Weights of a small encoder-decoder image transcriber.
Model: 12.8M parameters, 64-pixel images, encoder norm batchnorm, encoder activation gelu, encoder depths [3, 3, 3], decoder width 320, decoder norm layernorm, decoder activation gelu.
Training: soap at rate 0.0012, batches of 128.
Data: trained on analogue clock faces, 195000 training examples.
Rows from block 2 of the image encoder, named by matrix and row number. Rows with one number belong to one channel. Each number is 128 + 32 x the weight over its row's rms, rounded and kept within 0 to 255. All counts start at 0. After the name is the row's rms in percent of the matrix's.
# convs0: first 3x3 conv (encoder.blocks.2.convs.0.weight, 80x80x3x3), inputs 70-79, a 3x3 kernel for each
# convs1: second 3x3 conv (encoder.blocks.2.convs.1.weight, 80x80x3x3, transposed), outputs 70-79, a 3x3 kernel for each
convs0.33 105 [105 167 185  71 180 142  95  92 138 169 136 119 124 140  82 148 123 115 168 154 155  90  64 169 162  80 139 101  68 161 171 111 155 162 170  81 118 147 182 192 127 156  90  76  91  97  58  51 138 149  74 162 172 108 187 146 169  52 136 150 120 153 128 153  97 105 115 111 106 122  97 114 152 164  78  63  89 101  71 110 127 104 140 144 119 166 156 123 123 161]
convs1.33 096 [113 127 132 123  96 124  92 113 120 174 158 114 106 106 120 163 142 155 155  92 128 175 122 109 132 117 107 100 100 140  73 126  95 172 147  68 171 165 141 162 151  90 146 165 149 163 125 172 137  99 125 122 122 101 117 142 130 118 127  90 157 180 104  90 151 184  49 124 134 121 110 142  95  60  60 159  71 102 116 118 134 139 143 130 164 116 133 130 141 138]
convs0.34 096 [ 81 108 120  73 122 104 122 119 103 100 156 126  98 202  25  97 137 101 181  92 120 130 110 143 154 135 150  99 116 156 171  98 200 117 156 202 118 169 154 176 126 101 139 131 105  84  79 125  59 165 140 147  98 183 134 146 113 105 150 127  72 119 156 144  89 142 140 160  66 128  56 122 166 132 136 115 150 135 102 116 125 177 145 155 136 109  92 108 124 127]
convs1.34 091 [148 141 144 162 112 142 112 155 128 134  98  95  70 131  55 111 169 111 133 107 144 149  92 186 119 137 176  96 119 101  72 109 134  96 129  83  77 139  65 148 122 164 121 108 130 134 176 122 142 140 130 119 119 160  81 145 125 161 155 143  75 134 151 131 149 116 121 138 170 104  70 115 150 152 149 125 107 109 106 128 172  97 102  98 150 149  92 165 149  96]
convs0.35 094 [ 68 168 129 122 120 116 144 157 168 136 218 123 179 143  96 138  90 119 138  95  76 217 139  84 143 110 166 167 169 151 109  98 132 118  21 134 113 136  96 144 174 146  88 141 102 123 127 155  99 171 135  85  50 113 112 116 125 167 165 144  61 136 166 117 121 142 141 112  84 111 134 183 120 151 141 106  90 110 113 103 155 135 167 134 150 131 105 170 149 139]
convs1.35 101 [159 175 137 177 173 166  76 127 118 109 117 139 121 137 118 140 150 104 135  86 108 121 115  91 127 102 131 122 168  73 157 163 191 108 134 173 119 119 128 108 178 139 106 114 154 147 179  97 124 231 160  64 164  82 170  89 107 110  69 158 137 185 178 122 128  79 182  96 141 186  96 171 145  93 177  87 125 148 116 109  76 122  83 104 111  91 163  89 112 141]
convs0.36 111 [121 128 100 118 167 106 141 103  87 179 107  49 129 151  70 137  71 189 111 110 139 181  91  95 115 101 143 164 136 185 167 150 200 106 131 172  99 167 139 121  81 137 206 135 103 144 104 152 147  99 129  93  89  94 126  91 106 184  83 142 121  94 126 137 133 135 137 118 129  77 181 152 157 115 104  96 146 131 100 130  36 106  74 141 122 115 107 135 135 127]
convs1.36 108 [ 95 108 160 120 170 110 150 207 189 148 160 136 156 144 142 115 181 208 117 152 186 115 108 161 145 145 165 132 156 153 123 184 124 148 148 175 143 121 134 142 144 150  97 136 159 131  92 113 127 157  65 119 187 162 148 151 111 109 122 142 164  71  79 102 164 138 168 114 124 125 137 123 148 121 161 180 140 163 167 174 141 155 140 126 133 145 136 139 161 167]
convs0.37 098 [101 170 128 138 140 105  69 110 160 142  43 106  89 144 118  91 183  91 115 139 132  74 121  79 198 135  51 104  43  87 153 133 177  92 135 105 148 177 144 147 155  84 127 199 119 196 130 128 175 121  96  96 118 130 109 116 121 101 129 145 160 169 133 124 154  73 177 141  96  98 117 152  91  78 155 157 116 198 104 132 118 186 195 135 165 105  79 170  94 128]
convs1.37 098 [207 179 142 189  86 151 159 107  66  75 116  60  82 171  88 138 123 149  60  96 121 143  99 125 125  85 129 133 141 159 132 156  97 130 151 117 128  98 146  78 133 179 106  90 119  97 152 126  88 122 176 118 133 171 152 105 182  61 140 122  88 176 191 165 115  81 142 167 148 105 134 119 119 120  95 111 115 106 175 137  99 136 147 185 126 158 165 146 113 121]
convs0.38 097 [ 82 121 131 175 138 148 176 185 182 122 124 194 164 155  71 121  84 105 132 122 133  95 132 136 125 124  81 159 170 127  86  90  83 129 150 172 125  55  68 121 232 179 100 122 143  70 118 102 117 109  76 133  94 175 153 117 104 107  79 149  61  80 118 129 137 135  98 158 159  95 145 138 121 179 111 101 158  83 128 181 110 171  85  75 104  80  94 186 109  86]
convs1.38 100 [113 122 199 157  78 157 169 182 121 196  57 110 132  88 163 132 149 134 134  88  90 109 148 103 135 104 150 146 138 125 111 108 169 109  93 192 125 125 151  54 102 140  91 127 191  54 111 117 185 129 143 156 160 167  78 118 137  90  32 118  68  74 102 171 136 150 189 148 191 123 158 138 135 133 147 124 152 107 131 142 108 142 183 113 153  48  93  88 122 105]
convs0.39 104 [ 96 175 199  88  78 133 131 167 120 120 128 127 121 169 143 135 123 121 162  83 162 151 143 149 169 118 153 102  65 109 113  75 118 169 129 215 116 160 109  93 175 122 100 116 100 118 135 154  63 143 124 131 128 127 157 129 161 210 108 126 118 156  70  68 138  89 102 122 121  92 142  84  93 119 167 193 174 177  97 116 118 116 131 193 152  79 111 117 111 109]
convs1.39 101 [116 125 182  89 146 180 120 122  85 186 122 156  97 114  98  97 138 124 113  73  94  92  54 162  97  81 150  88 140  91 110 195 105 131 131 115  74  39  83 156 117 181 142 133 169 113 118 121 106 143 163 129 120 141 115 162 155 140 125  81 160 110 120 103 125 142 180 106 142 115 125 114 152 173 206 135 111 133 137 179 125 184 142 133 120 156 136 193  91 123]
convs0.40 099 [113  61  93 149 109 132 163 111 118 120  96 111 173  91  97 163 104 101 110 100 176 160 116 149 116 151 101 156 177 117  91  91 178 149 148 112 107  86 215 103  85 155  84 114 102  67 110  95 103 102 134 162 127 121 120 115 144 125 145 118  72 145 115 118  73 110  99 106  98 119 123 166 114 128  80 131 126 135 183  99 109 147 151 129 142  98 113  93 115 133]
convs1.40 101 [166 153 116 105 122  84 155 116 162 111 157 132 163 159 139 106 132 137  89 108 133 141 201 183 113 120 135 109 124 149 132  79  96 162 115  79 124  86  63 109 146 118 132  72 156  97 108 193 103 149 135 106 134 134 149 128 105 148 126 121 166 132 149 158 163 137 128 158 126 161 110  85 106 103  49  90  85 131  85  94 111 158 171  79 189 143  56 156  88 116]
convs0.41 105 [111 172  94 149 203 118 128 181 165 123 137 102 189 126 110 116 132 106 136 150 113 161 116 153 108 134 159 111 120 127  61 145 126  95 112 105 163 131 168 156 156 118 142 109 145 128 149  74 183 103 118 121  95 142 190  95 134 158 151 119 122 128 119  79 177  90 165 144 113 161  88 121 156  98 123 122 133 110 133  74 146 161 110  96 148  92 107 150  90  90]
convs1.41 102 [153 169 147 175 136 121 137 150 165 135 138 120 179 128 125 167 133 141 178  72 121  92  64 134  61  85  86 152 114  91 122  78 136 115 153 179 184 123 155 136 106  82 135 120 114 164 136 103 139  95  91 165  34  87 151 156 105 179 179 125 151 109 193 130  74 159 110  99 142 192 192  58 117 169 131 183 153 122 159 150 112 109 107  63 118  78 143 163 155 146]
convs0.42 095 [ 83  88 195  95 103 133 159 139 110  93 193 132  93 123 126 114 104 120 117  78  85  90 119  59 149 193 172 152 155  51  83 174 155 142 145 123 144 105  52 134 177 179  83 215 128  86 170 156 134 133 125  69 145 148  85 108 115 139 116 117 137 121 171 138 101 150 153 153  74 177 124 147  94  94 241 156 140 159 148  96 120 111 182 144 110 133 142 124 149 120]
convs1.42 103 [104 117 151 147 111 151 136 133 142 164 136 127 154 143 112 127 181 134  94  93  81 141 106 128 160 141 121  80 106 137 122 127 164 175 106 171 119  95 103 101  76 133 154 105 187  80 176  97  81 172  93  99 170 107 127  64 153 123 194 162  75 122 123 130 150 166 147 164 139 140 156 160 128 121 153 186 120  85  68 152 110 159 138 149 164 105  98 160 105  81]
convs0.43 107 [140 141  81 105  93  87 110 127 128  64 115  55 145 111 188 103 200 105 125  87 122 107 133 130 125 149 150 138 156 153  84 179 171  91 132 109 113 101  74 160 117  62 157 102 110 158 149 103 150 143 147 123 117 154 130  84 109 121 121 173 152 153 104 170 123 137  98  60 150 109  99 114 123 109 187  91 109 177 128 170 126 159 142 153 141 117 112 134 161 149]
convs1.43 101 [107 101 126  83 127 186  98 134  97 115 151 120  97 110 155  75 128 125 203 141 111 172 122  83 175 161 144  79  93 115  96 143 214 106 133 217  92 154 101  68  99 118 165  97 183 146 141 134 106 156 106 153 139  99  59 143 115 170 107 162  86 127 142 114 126 150 109 107 118 133 152 120 123 121 171  98 141 117 138 116 128 138 122 144 130  88 170 117 117 101]
convs0.44 101 [ 90 110  96 139 118 198 112 130 133 135  91 116 176 107 113  85  94 116 135 117 123 161 134  77  87 113 148 104 116 111  90 105 130 180 175 179 144  91 140 103  94 143 179 113 118 108 133 148 170  81  80 123 155  73 169  78 104 101 165 133 189 122 106  71 107 128 146 166 110  93 110  97 103 129 149 204 160 128 133 145 177 117 164 129 142  97  57 123 107 160]
convs1.44 101 [159 120  33 145  97  83 152 147  94 131  76 163 156 115 149 170  55 151  63 192 154 127 119 202 121 198 168 133 144 154 164  92 155 124 103 133  85 124 128 183 157 106  60 115 107 154 101 150 120 162 108 129 113 169 205 141 129  84 125  99 139 130  82 120 129 134  88 116 102  90 157  76  79  79 121 174  98 137 116 130 143 133 102 143 121 150 155 151 153 125]
convs0.45 095 [143 169 151 144 162 119  70 119 137 102 172 154 115  89 106 169 101 116 137 109 120 119 120 133  96 118 143 135 101 159 103 161 120 131 132 165  75 163 228 148 112 108 114  65 102 129 103 213 123 133 100 149 167 118 103 169 160 135 108 118 116 138 108 157 154  92 147 102  79 131  58 172 120 159 166  78 123 169 110 133 116  81 144 136 152 167 110  80 151  96]
convs1.45 095 [152 117 119 167  92 127 166 154 170 108 119 160  45 141 165 100 100 161 219 137 115 194 206 157 152 170 124 124 109 171 100 108  97  80 135 132 118 128 101 206 154 111 108 124  97 127  57 143 145  85 178  98 136 109 117 166 131 120 138 110 130 107  96 153  78 109  72 173 125  88 166 119 135  88 137 152 156 148 187 137 112  78 104 119 155 180  97 119 132 138]
convs0.46 096 [ 78 132 142 131  91 113  62 114 192 169 133 109  29 107 122 130 158 114 112  92 122 171  78 157  80 150 119  96 132 154 126 134 161 160 155  88 121 130  76 137  87 112 136 134 157  75 117 116 110 167 128  99  93 140 151 112  94 162 128 133 125 189 147 144 127 111 103 124 139  83 107 139 156 139 148 192  87 113 185 133  99 120 129  95  92  51 133 150 126 138]
convs1.46 100 [168 175 107 210  72  90  82  84 117 106 118 106 130 122 104 101 171 116 118 109 172 112  97 165  94 102 142 205 128 129 108 103 118  85  94 123 161 168 125 129 142 139  99  32 154 162 153  38 173 118 116 115 130 106 162 107 106 162  88 114 163 135 113  42 119 124  96 110 123  87 127 121 138  77 110 105  98 146 133 169 170 129 122 156 117 135 144  96  80  88]
convs0.47 096 [144 169 145 137 123 107  87  76 110 156 139 122 136 129 157 110  86 155 168 141 167  61 103 158  95 145 103  96 105 160 139 132 162 115 116 111  85 149 109 204 101  92 189 126  55 143 110 127 183 158  96  86 178 112 127 197 151 156 141 124 135 126  54  85 131  80 121 117 113  99  97 142 118 206 147 117 142  72  68  90 111 199 145  99 181 101  97 141  82  97]
convs1.47 105 [ 89 145 125 166 159 115 114 142 174 182  96 116 164 178 174 126 115 118 211 164 170 149 156 145 124 121 135 137 135 107 106  93 165 135 105 162 124 149 201 129 171 116 158 134 157 100 111 103 106 160  95 126  86  97  92 136 138 111  96 110 195 180 161 122 151 138  80 196  82 141  99 107 139 143 107 148 172 123 116 123 140 166 139 132 164 161 174 117 121 137]
convs0.48 098 [115 137 144  87 137 149 134 132 154 114 140  49 143  89 115 206 122 178 166  94  96 112 108 166 139 132 127  89 131 127 119 195 187 202  80 170 117 104 102 110 193 175  75 151 109 115 135 110 135 131 169  72  76 122 144  86  92 170 141 126 118 156 125 162 143  64 107 124  83 155 147  88 106 131 103  63 135 113  74 117 151 120 155 120 146 120 128 141  76 101]
convs1.48 097 [130 165 101 146 106  91 128  94 140 149 124 123 159  93 150 160 131 132  89  62 128 116 131 133 145 117 134 137 153 111 154  98 121 121 165 132 157 143 135 125 150 138 170 195 130 111 142 147 136 157 168 116 125 112 135 120 143  95 111 129 161 131 119  90 104 111 145 126 111 167 148 124 161 104  98 154 146 129 137 126  91 146  98 118 166 161  98 151 116  87]
convs0.49 106 [ 94 109  94 158 109 124  85 119 189  99 160  81  81 165  96 168 155 100 208 129  93 127 126  75  91 147 148 125 146 131  94 131 110 146 154 138 164  43  88 139 134 165 158 155 128 126 188 161 160 120 106 121  88 188  92 126 165 151  81 237 137 123  88 126 108 150 126 109  79 114 160 198 133 154 140  73 130 143 170 139 122 103 113 130 149 106 126 152 144 142]
convs1.49 099 [116 128 113  97 114 118 140 131 111 115 100 119 111 132 143  68 112 124  94 105  40  95 210 148 167 153 116  65 109 156 107 111 185 134 114 124 104  95 135 112 155 140 127 183 155 116 125 151 166 111 130 101 105 127  81  83 104 145 114  88 137  39 125 155 130 102 100 119 127 119 128 153 152 131 128  88 152 221 103  88 141 141  71 134 154 118 134 134  90 114]
convs0.50 110 [148 129 176 118 144 153 131  58  51 137 112  97 183  74 123 103  62 121 108  75 131 120 126 158 151 138 140 201 163 120 130 106 204 227 158 123 121 170 133 127  99 153 153 140 190  61 109 150 141 133 158 164 111 120 142 138 179 125 170 207  89 134 158 140 129 101  72 128  71 109 126 133 151 165  77 120  94 105 116 165 142 137 147 165 135 104  98 110  87  68]
convs1.50 102 [111  94 118 139 116  89 136 142 130 128  89 131 135 150 198 135  94 136 189 134  82 151 160 105 134 110  62 154 113  77  99 169 135 115 153 125 105  82 101 130 170 181 153 124  77 101  91  96 124 129 150 151 115 159 130 184 178 161 122 137  85 107  95 182 153 144  90 163 183 159  89 120 115  85 131 153 135 178 201  79 144 113  89  54 190 117 133 130 132 136]
convs0.51 100 [148  43 125 134  63 158 170 158 112 113  99 117 120 130 108 101 131 134  98 178 120  84 107 131 153 134  54 138 123 146 119 107 188 138 161  78 118 141 200 145 108 184 117 179 158 124 116 121 144 111 117 158 146 112  80 141 147 108 109 108 126  94 120  92  98 125  57 117 131 107 139  97 145 182 141 159 136  75 122 162 153 119 136 155 100  79  91 148 128  71]
convs1.51 095 [145 100 159 153 132 185  68 129  89 125  98  53  94 151 124 108  94  90  88 116 140  47  93 146  96 109 156 164 136 120 121 108 122 152 180  98 176 121  97 148 194 131 160  60 151 106 144 162 136 162 104 124 129  75 115 143 119 168 146  78 143 120 127  47 117  98 125 132 194 161 129 160 134 148 220 170 118 131 137  90 135 171  91 140 147 134  94 143 107 197]
convs0.52 105 [109 163  97 204 133 118 132 108 100 153  27 154 172 148 174 181 124 123 140 105  86 158 131  93 168 130  97 109 111 165 156 111  97 143 100  82 120 106 100 145 125  86 131  91 134 121 118 150 111 132 122 148 110 164 145 157 135  88 133 161 147 147 131  92 100 121 133 127 144 172 118 117 128 106 151 134 106 150 102  85  15 146 122 116 155 125 119 132 121 121]
convs1.52 103 [ 79  68 118 125 115 114 138  91 121 132  90 135 119 115 146 132 133 131 162 142 147 160 164  44 136 132  94 130 139 109 126 132  98  95 159 150 112  94 124 171 154 182 165 173 146 104 160 143 166 167 136 162 170 159 115 163 178  76 154 192 118 122 166 145 122 115 128 122 160 151 185  79  67  87 115  64 135 106 123 151 116 120 144 102 118 100 107  86 155 136]
convs0.53 090 [174 177 135 159 100 137 212 109  97 164 179  85 132 123 119 120  82  59 134 111  59 104 103 113 179 155 113 117 148 142 121 111 224 121 133  93 133 125 169  95 160 179 143 132 102 141 126 146  62  42 113 119 131 126  92 120  91 115 143 108 113  98 118  87 142 177 131  87 121  97 141 107 181 112 135  99  72 124 199 119  80 166 141 163 149 103 153 143 123 119]
convs1.53 096 [133  95  63 141 114 134 165 138  92 117 178  88 163 155 143 186 160  85 143 119 155  93 116 146 111  96 134 131 136 115 121 140 114 172 159 104 118  60 111  76 183 130 163 171 150 108 128 143 154 192 112 146 169 160 107  86 104 113 136 146 140 103 158 121 111  87 145 123 102 110  98 162 167  61  61 134 116  93 131 100  74 150 183 102 180 154 104 130 143 133]
convs0.54 107 [112 142  74  85 103 170 119 137 148 158 121  72  86 154 151 165 132 112  41 155 142 166 104 112 129 135 125 128 147 217 114  99  91 135 106  96 107 165 157 122 196 113  92 134 217 135  85  91 148 152  91 110 126  94 167 151 163 132 117 140 118  89 143 133  60 101 122  72 137 106  99 133 111 146 162 132 148 103 120 154 123 153 148 119 111 115 143 104 147 148]
convs1.54 100 [111 108 119  92 112 142 198 179  60 106  58 143  95 150  99 117 153 162 143 165  87 167 166 109  89 173  98 116 106  87 105 109 128  42 138 162 130 135 128 144 141 147  78 101 144 159 106  87 159 132 117 157 118 213 139 195 158 120 144 183 197 108 138 147 147 163  89 116 176  96 133  74 123 105 149 154 139  77 138 169 101 163 146 115 161 123 177 134  95 141]
convs0.55 098 [145 122 102 111 141 102 133 132 149 154  77 121 146 121 137  68 166  94 126 174 100 124 124 210 109  99 209 133  81 170 163 153  77 154  91 123 142 184  91 100 122 169 151  66  96 133  94 144  91 135 144 157 147 137 177 117 134 146  96 162 109 154 112  79 135 170 128 139  95  85 115 179 137  68 134  91 143 149  98 145 106 120 162 177 122 145 110  89 104 104]
convs1.55 096 [172 185 172 150  94 107  95 136 166 107 100  99 158 158  96 141 131 124 135  71 137 136  80 104 123 174 168  92 118  98 154 117 128 137 175 143 164  96 108 145  62  95 195  98  92 107 148 117 159 124 169 126 130 156  83 186 153 132  86 100 132 110 131 159 137 183 114 130 109 148 186 107 101 138 168 152 142 164 113  92 165 137 156 145 119 117 157 133 131 119]
convs0.56 096 [143 127 124 127 152 105 115 122 137 101  58 128 139 115 137  85 147  97 152 170 126 104 163  47 113 117 172 145 180 112 109 137 142 116 153 144 150  99 117 121  97 110 148  96  74 165 115  85 144 152 158 102 152 140 106 165 126 134 108 117  84  90 141 155 158  89 124  93 130  84 155  79 127 141 155 158 157 128 102 133  68 162 135 127  95 156 122  81 190 123]
convs1.56 096 [211 127 140 116 141 130  84 162 109 177 147 154 118  95 145 148  74 111  73 127  82  89 167 154 121 188 128 129 137 100 137 111  84 145  81 152 109  79 115  58  58 131 115 145 134 166 180 122  99 117 111  81  96 112 123 112  94 140 125  84 196 184 106 115 150  76 132  84 118 118 190 146 153 156 200 121 145 143 157 197 117 128 127 131 134 116 104 131 134 181]
convs0.57 106 [ 59  85 106 136 123 122 166 185 186  94 133 134  97  68  81 107 141 132  95 101 105 118  88 120 155  91 111 163 147 167  49 148 147 126 150 138 112 190 162 196 119  95 180 133 143 151 101 110  94 115  82 149 114 122 106 125  83 130 121 104 149 123 132 155 166 127 149 159 124 141 124  85 120 103  78 182 100 115 204 134 125  50  88 146 136 138 107 137 123 124]
convs1.57 102 [ 91 125 131 126 149 146 151 111 128  74 103 177 109 166 126 100 184 132 136 117 101 192 160 125 144 177 146 152 117 123  69 142 121  79 107 163  95 154  95 127 174 128 131 107 188 115 102  94  97 102 118 146 175 111 133 126 128  94 106 131  81 179 134 137 146 147 141 116 157 104 155 150 109 140 152 130 163  80 146 141  85 131 185 174 168 165 167 159 143 118]
convs0.58 107 [184 146 113 168 128 139 116  95 120 107 154 141 123  72 167 119 150 184 126 110 135 109  98 119 125 126 129 127 162 165  73  78  95 152  98 164 135 198 105 124  81 175  82  87 169  97 150 199 129 152 189 139  58 144  96 110 104  82 129 152  99 149  99 137  90 112 122 125 144 157 131 103 134 144 164 113  67 116 112  32 143 121 127 154 150 134 165 112 142 148]
convs1.58 105 [139 131  93  95 137 125 160 126 126  66  93 183 109  82 141 126 159 135  76 152  75 181 137 141 148 130 123  65 124  77 144 161 112 160 126 170 115 166 122 118 188 114 101 106 123 106 129 137  54 135 128 121 199 171 129 119 199  89  69  90 105 121 129 109 122 157 113 122  68  78 189  98  94 172  97 106 121 139  81 133 157 181 131 100 159 111 158 112 156 130]
convs0.59 101 [137 149 134 112 101 154 149 114 142 158 136 103 125 147 104 144 122 190 132  76 183 135 146 139 153 128  42 158 110 129 116 108 171 193 176  90 149  92 100 133  93 164 127 162 141 116 128 105 109  98 154 141 117 199 166 157 111 101 132 159 103 106 156 126 102 122 124 130 100 120 160 134 171 127 146 166 185  94 108  99  84 160 126 105 127  91 122 158 145 112]
convs1.59 094 [156 148 147 140 135 183 100 109 119 183 187 128 110 121 127 130 134  61 125 126 177 147 140  98 204 116 126 178 158 115 109 143 120  98 118  38 115 134 158 111 142 106 171 174 162 106  65 142  82 144 151 197  94  73 149 164  80 134 165 179 164 127  91 109 139  99 128 176  50 194 107 157 174 138 105 119 101 106 129 141 107 143 163 138 164 120 143 151 165 122]
convs0.60 097 [127 146 117 136 207 142 152 139 116 120  99  48 126 160  70 132  89 140 176 146 157 125 149 100 126  69 175 121 133 113  86 158 162  94  87  95 100 128 181 112 111  97 155 155 123 154  66 132 129 182  97 148 112 164 148 119 139 100 109 126 119 163 136 174 121  80 124 121 181  87 149 141 104 104  32  94 121 186 122  94 148 158 134 133  97 174 109 120  49 113]
convs1.60 101 [186 136 167  83  99 123 105 142 162 123  99 129  83 164 179 100 130 149 145 126 108 114 155 148 142 137  63 142 115 175  88  88 193 145 166 127 172 144 108 146 183 184 112 106 113 126 146 141  77 125 187 107 142 155 130 130 177 168 114 114 158  96 139 171 145 152 115 187 145 152 157 111 127 118  98  64  81 126 178 129 101 191 141 109 132 133 116 184 113 115]
convs0.61 100 [ 85 129 129  77 132 156 104 128 132 130 152 142  70  76  80 147 177 126 116  67 102 108 140 105 176 132 142 219 125 130  83  57 142 112 144 172  46 153 159  95  99 220 121 156 118 103 157 127  86 166 167  89  74 186 114 150 149 164  94 118 124 102 139 119 173 111 104 113 137 113 152  96 108  88  96 121  63 107 153 136 124 114 165 152 137 109  92 111 102  79]
convs1.61 099 [129  96  55 126  97 131 108 126  95 107 180 165 117 172 151 146 131 141 107 107 203 127  87 141 130  91 162 119 119 124 200 186  77 158 164 115 101 111  61  89 186 142 150 116 139  61 188 142 125 142 146 127 134 112 129 131 141 167 180 129 194 126  65 110  92  92  69 159 100 191  91 124 129 143 116 151 136  98 112  62 146 121 129 107 168 168 141 122 123 131]
convs0.62 097 [117 195 161 116 131  89  81 111 125 175  91 120 133 136 127  78 132 180 132  99 173 161  62 157 119 200 119 163  82 126 142 153  86 140 149 117 184  98 133 141 143 146 143 109 133 128 124 107 149 135 157 123 132 122 112 158  98 147 164 179 124  78 109  91 160 139 124  96 149 140 143 179  61 150 114  73 137 112 140 167 198  85  91  71 153 131 135 124 131 116]
convs1.62 095 [123 126 135 141 104 136 108 102 130 161  87  27  97 130  80  78  95 134 119 105 147 125  90 115 133 118 117 134 175 192 145 131 139 112 148  72 124 121 156 129 110 137 136 176 162 165 116 183 133  84  91 174 195 113  81 153 184 126 158 180 113 186 150 164 174 133 177 139 125 143 152 111  70  90  90 129 111 170 157 102 189 120 170 147 122 162 121  99 136 129]
convs0.63 105 [102 107 111 119 155 138 147  96 131  96 143 103 145  74 112 123  85 152 127 123 147 117  84  90 168 126 126 140  91 101 135 131 105  96 126 130  91  69 121 156 207 130 101 128 140  82 111 129  78 118 155 113 133 144 161 164 107 102 184 170  90 143 174 168 153 159  35 122 160 141 106 201 128 121 119  98 208  91 125  93 115 118 100 175 176 150 105  72  60 135]
convs1.63 103 [159 139  67 118  59 120 110 163 151 125 114 117  85 125 185  46 183 137 185 164 143 152 157  72 133 140 105 143 149 142 108 150  91  98 166 107  89 132 137 164 146 129 130  99 187 109  98 173 178 141 133  81 132 152 118 191 139 160  58 117  97  60 144  93  95 160 173 124 100 124 143 147 113 107 153  83 165 121 147 104 125 115 118 151 154 171  70 160  69 169]
convs0.64 095 [ 94 164  77 192 156 122 146 162 181 157  85 127 181 122  41 105  82 134 155 144  53 119 113 105 113 131 196 105 179 181 133  73 125 124  98  67 135 143 150 146  81 114 100 145  81  96 110 118 189 135 122 158  87 139 163  99 101  91 136 135 118 115 146  95 150 129 145 120 145 123  76 122 105 131 142  71 142 179 165 114 194 144  88 151 136 159 131 136 140 142]
convs1.64 091 [112 126 111  85  61 130 100 116 141 149 164 173 160 139 128 149  81 102 116 143 118 138 186 131 117 189 111 135 124 102  79 175  88 143 143  98 166  98 110  62  85  88 115 106 117 105 148 129  88 157 141 132 163  99 160  56 121 121 117  82 189 153 121  70 114 120 133 131 146  96 104 151 138  98 175  93 109 176 109 115  93 145 111 118  82  99 101  94 145 114]
convs0.65 105 [129 215  65  91 143  85  91 133 160 154 110 123 184  69 102 112 140 145 178 120 145 106 146 104 144  58 150 139  79 124  69  79  89 186 103 169 143 153  96  68  40 140 127 102 144 118 171 114  97  96 120 114  69 162 124 169 147  74 103 161 107 127  98  90 132 121 143 137 167 145 151 106 138 137  83 155 117 135 166 101 153 145 113  99 122 116 106 115 173 133]
convs1.65 107 [ 54 158 137 147 107  99 127 137 123 131 224 166 157 177 154  97 149 131 163 150  61 153 127  89 128 113  96 151 138 185 141 113  89  67 113 107 115  68 141 124 148 154 132  90 120 134 119 127  97 123 144  89 129 153 108 157 182 123 131 115 124 121 127 131  92 158 129 149 137  92 132 116  91 141 138  87 103 125 150 132  71  87  94 126  70 115 117  94 179  88]
convs0.66 097 [151 164 193  97 138 115 113 108 114 196 153  24 113 129  83 107  62 148 136  93 119 161  95 107 143 104 165  95  72 123  83 113 163 181 190 129 110 129 236 130 117 195 164 109 105  83 134 140 111 143  89 103 107 113 125 123 116 128  96 141  87 114 162  98 132 148 109 205 120 166 179  95 125 148 134 102 128 162 116 131 117 140 107 183 126 149 158 138 127  89]
convs1.66 109 [146 120 106  84 140 109  91 124  78 160  72 132  87 119  80 130 145 115 191 167 191 132 104 167 141 120 125 186 102 116 106 165 198 102 149 118 133 138  96 160 136  78 125 157 185 147 163 143 166 168 131 108 105 176 135 168 184  85 115 128  77 124  47  44 156 165 118 133 178 116 149 117 162 132 138  94 151 137 133  77 117 153 125 139 122 127  93 174 146 101]
convs0.67 097 [119 111 109 189 114 146 151 118 126 140 123 141 108 129 116 158 113 179 149 124 128 119 107 133 132  67 132 124 149  62 128 176 180  55 138 124 116 121 128 132 150 107 179 158 109 127 108 126 133  79 148 168 122 156 101 193 144 126  90 142 152 126 105 137  84 113 124 115 101 144 138 112 131  77 132 131 143  91 150  74  86  90 176  97 141 120 145 120 108 137]
convs1.67 104 [ 83  61 157 133 128  84 137 119 135 178 123 152 150 168 147 150 178 155 110  55 146 131 146 154 104 102  99 124 139 147 135 106  97 158  88  95 154 130 119 123 190 155 178 174 122  63 151 126 106 170  83 112  78 123  82  82 124 118 124 141 171 112 142 124 172 118 162 146 108 112 108 114 108 145  95 147 108 139 174 106 159 106  86 118  94 170 135  95  98 134]
convs0.68 096 [ 97 140 128 143 168 104 173 115 139  97 167  82 127 166  94  96 138  94 167 101 131 188 108 124 116 121 140 128 121 119 156 162 133 127 111 130 134 152 112 149 171  93  82 169 155 162 115 113 152 161 125 161 153 121 109 161 102  97 154 133  70 143 116 100 162 116 178  88 125  82 154 116 111 138 123 100 107 157 139 151 167  87 182 135 183 146 121 172  81 144]
convs1.68 096 [107 150 124 118 144 148 100 147 104 114 156 167 148  96 168  54 110 132 147 128  79 142 114 140 131 146 130 125 143 152  75 122 173  93 125 138  84 100 110 151 139 168 152 103  68  90 143 104 142 121 107 101 146 115  98 128 143 132  98 138  68  79  67  57 125  99 124 142 118 114 148 111 112 123 146 127 190 113 187 107 133 196 120 162 150 127 108 206 117  73]
convs0.69 098 [102 166 129 106 167  98 110 130 132 116 146 124 143 172  79  57 114  59  88 107 118 130  84 125 111  90 167  61  95 112  96 123 124 109  54 123 167 131 135 170  93  87 120  81 131 137  89  49 114 134 152 156 133 171  86 113 157 110 135 120 164 135 174  84 118 156  77  85 120 130 105 168 134  94 131 146 131 126  95 166 156  86 130 103 152 161 114 185 141 123]
convs1.69 094 [132 129 148 123 155  90 137 199 147  76  93  90 109  99 131 106  73 108 120 173 116 164 172 147 101  95 157 118  63 103 147  82 108 103 131 178  59 114 107 173 118 143 152 105  73 135 176 157 119 121 160 142  87 167 107 136 112  40 129  85 162 129 157 107  77 192 110 115 159 121 159 109 103 108 165 129 130 118 124 126 120 153 120 194 175 121  74 153 145  73]
convs0.70 100 [ 92  85 161 130 137 108 220 132  75  61 103  89 174  93 150 170 123 178 121 142 121  50  82  57  78 137 130 199 113 147 159 139 136 104 119 131 132  70 119 163  76 138 144 125 160 119 115 147 146 142  87 132 164 113 121 174 125 126 148 114  69 183 136  55 157 186  75 150 171 109 141  96 134 110 119 183 104 123 148 146 113  81 145 193 113 105 191 108  95 104]
convs1.70 100 [151 142 136 123 160 132 154 214 149 117 107 104 147 102 107 128 166 124 150 139 126 119 153 160 102 151 131  79 105 178 164 148 124  79 133  79 152 168 166 133 139 186  94  95 104 141 164 140 138 203 126 110  93 125 141  99 108 138 147 151 169 193 133  97 131 155 127 158 112 162 118 153 120 145 145  92 147 101  83 134 170  73 166 137  74 136 142 135 131 126]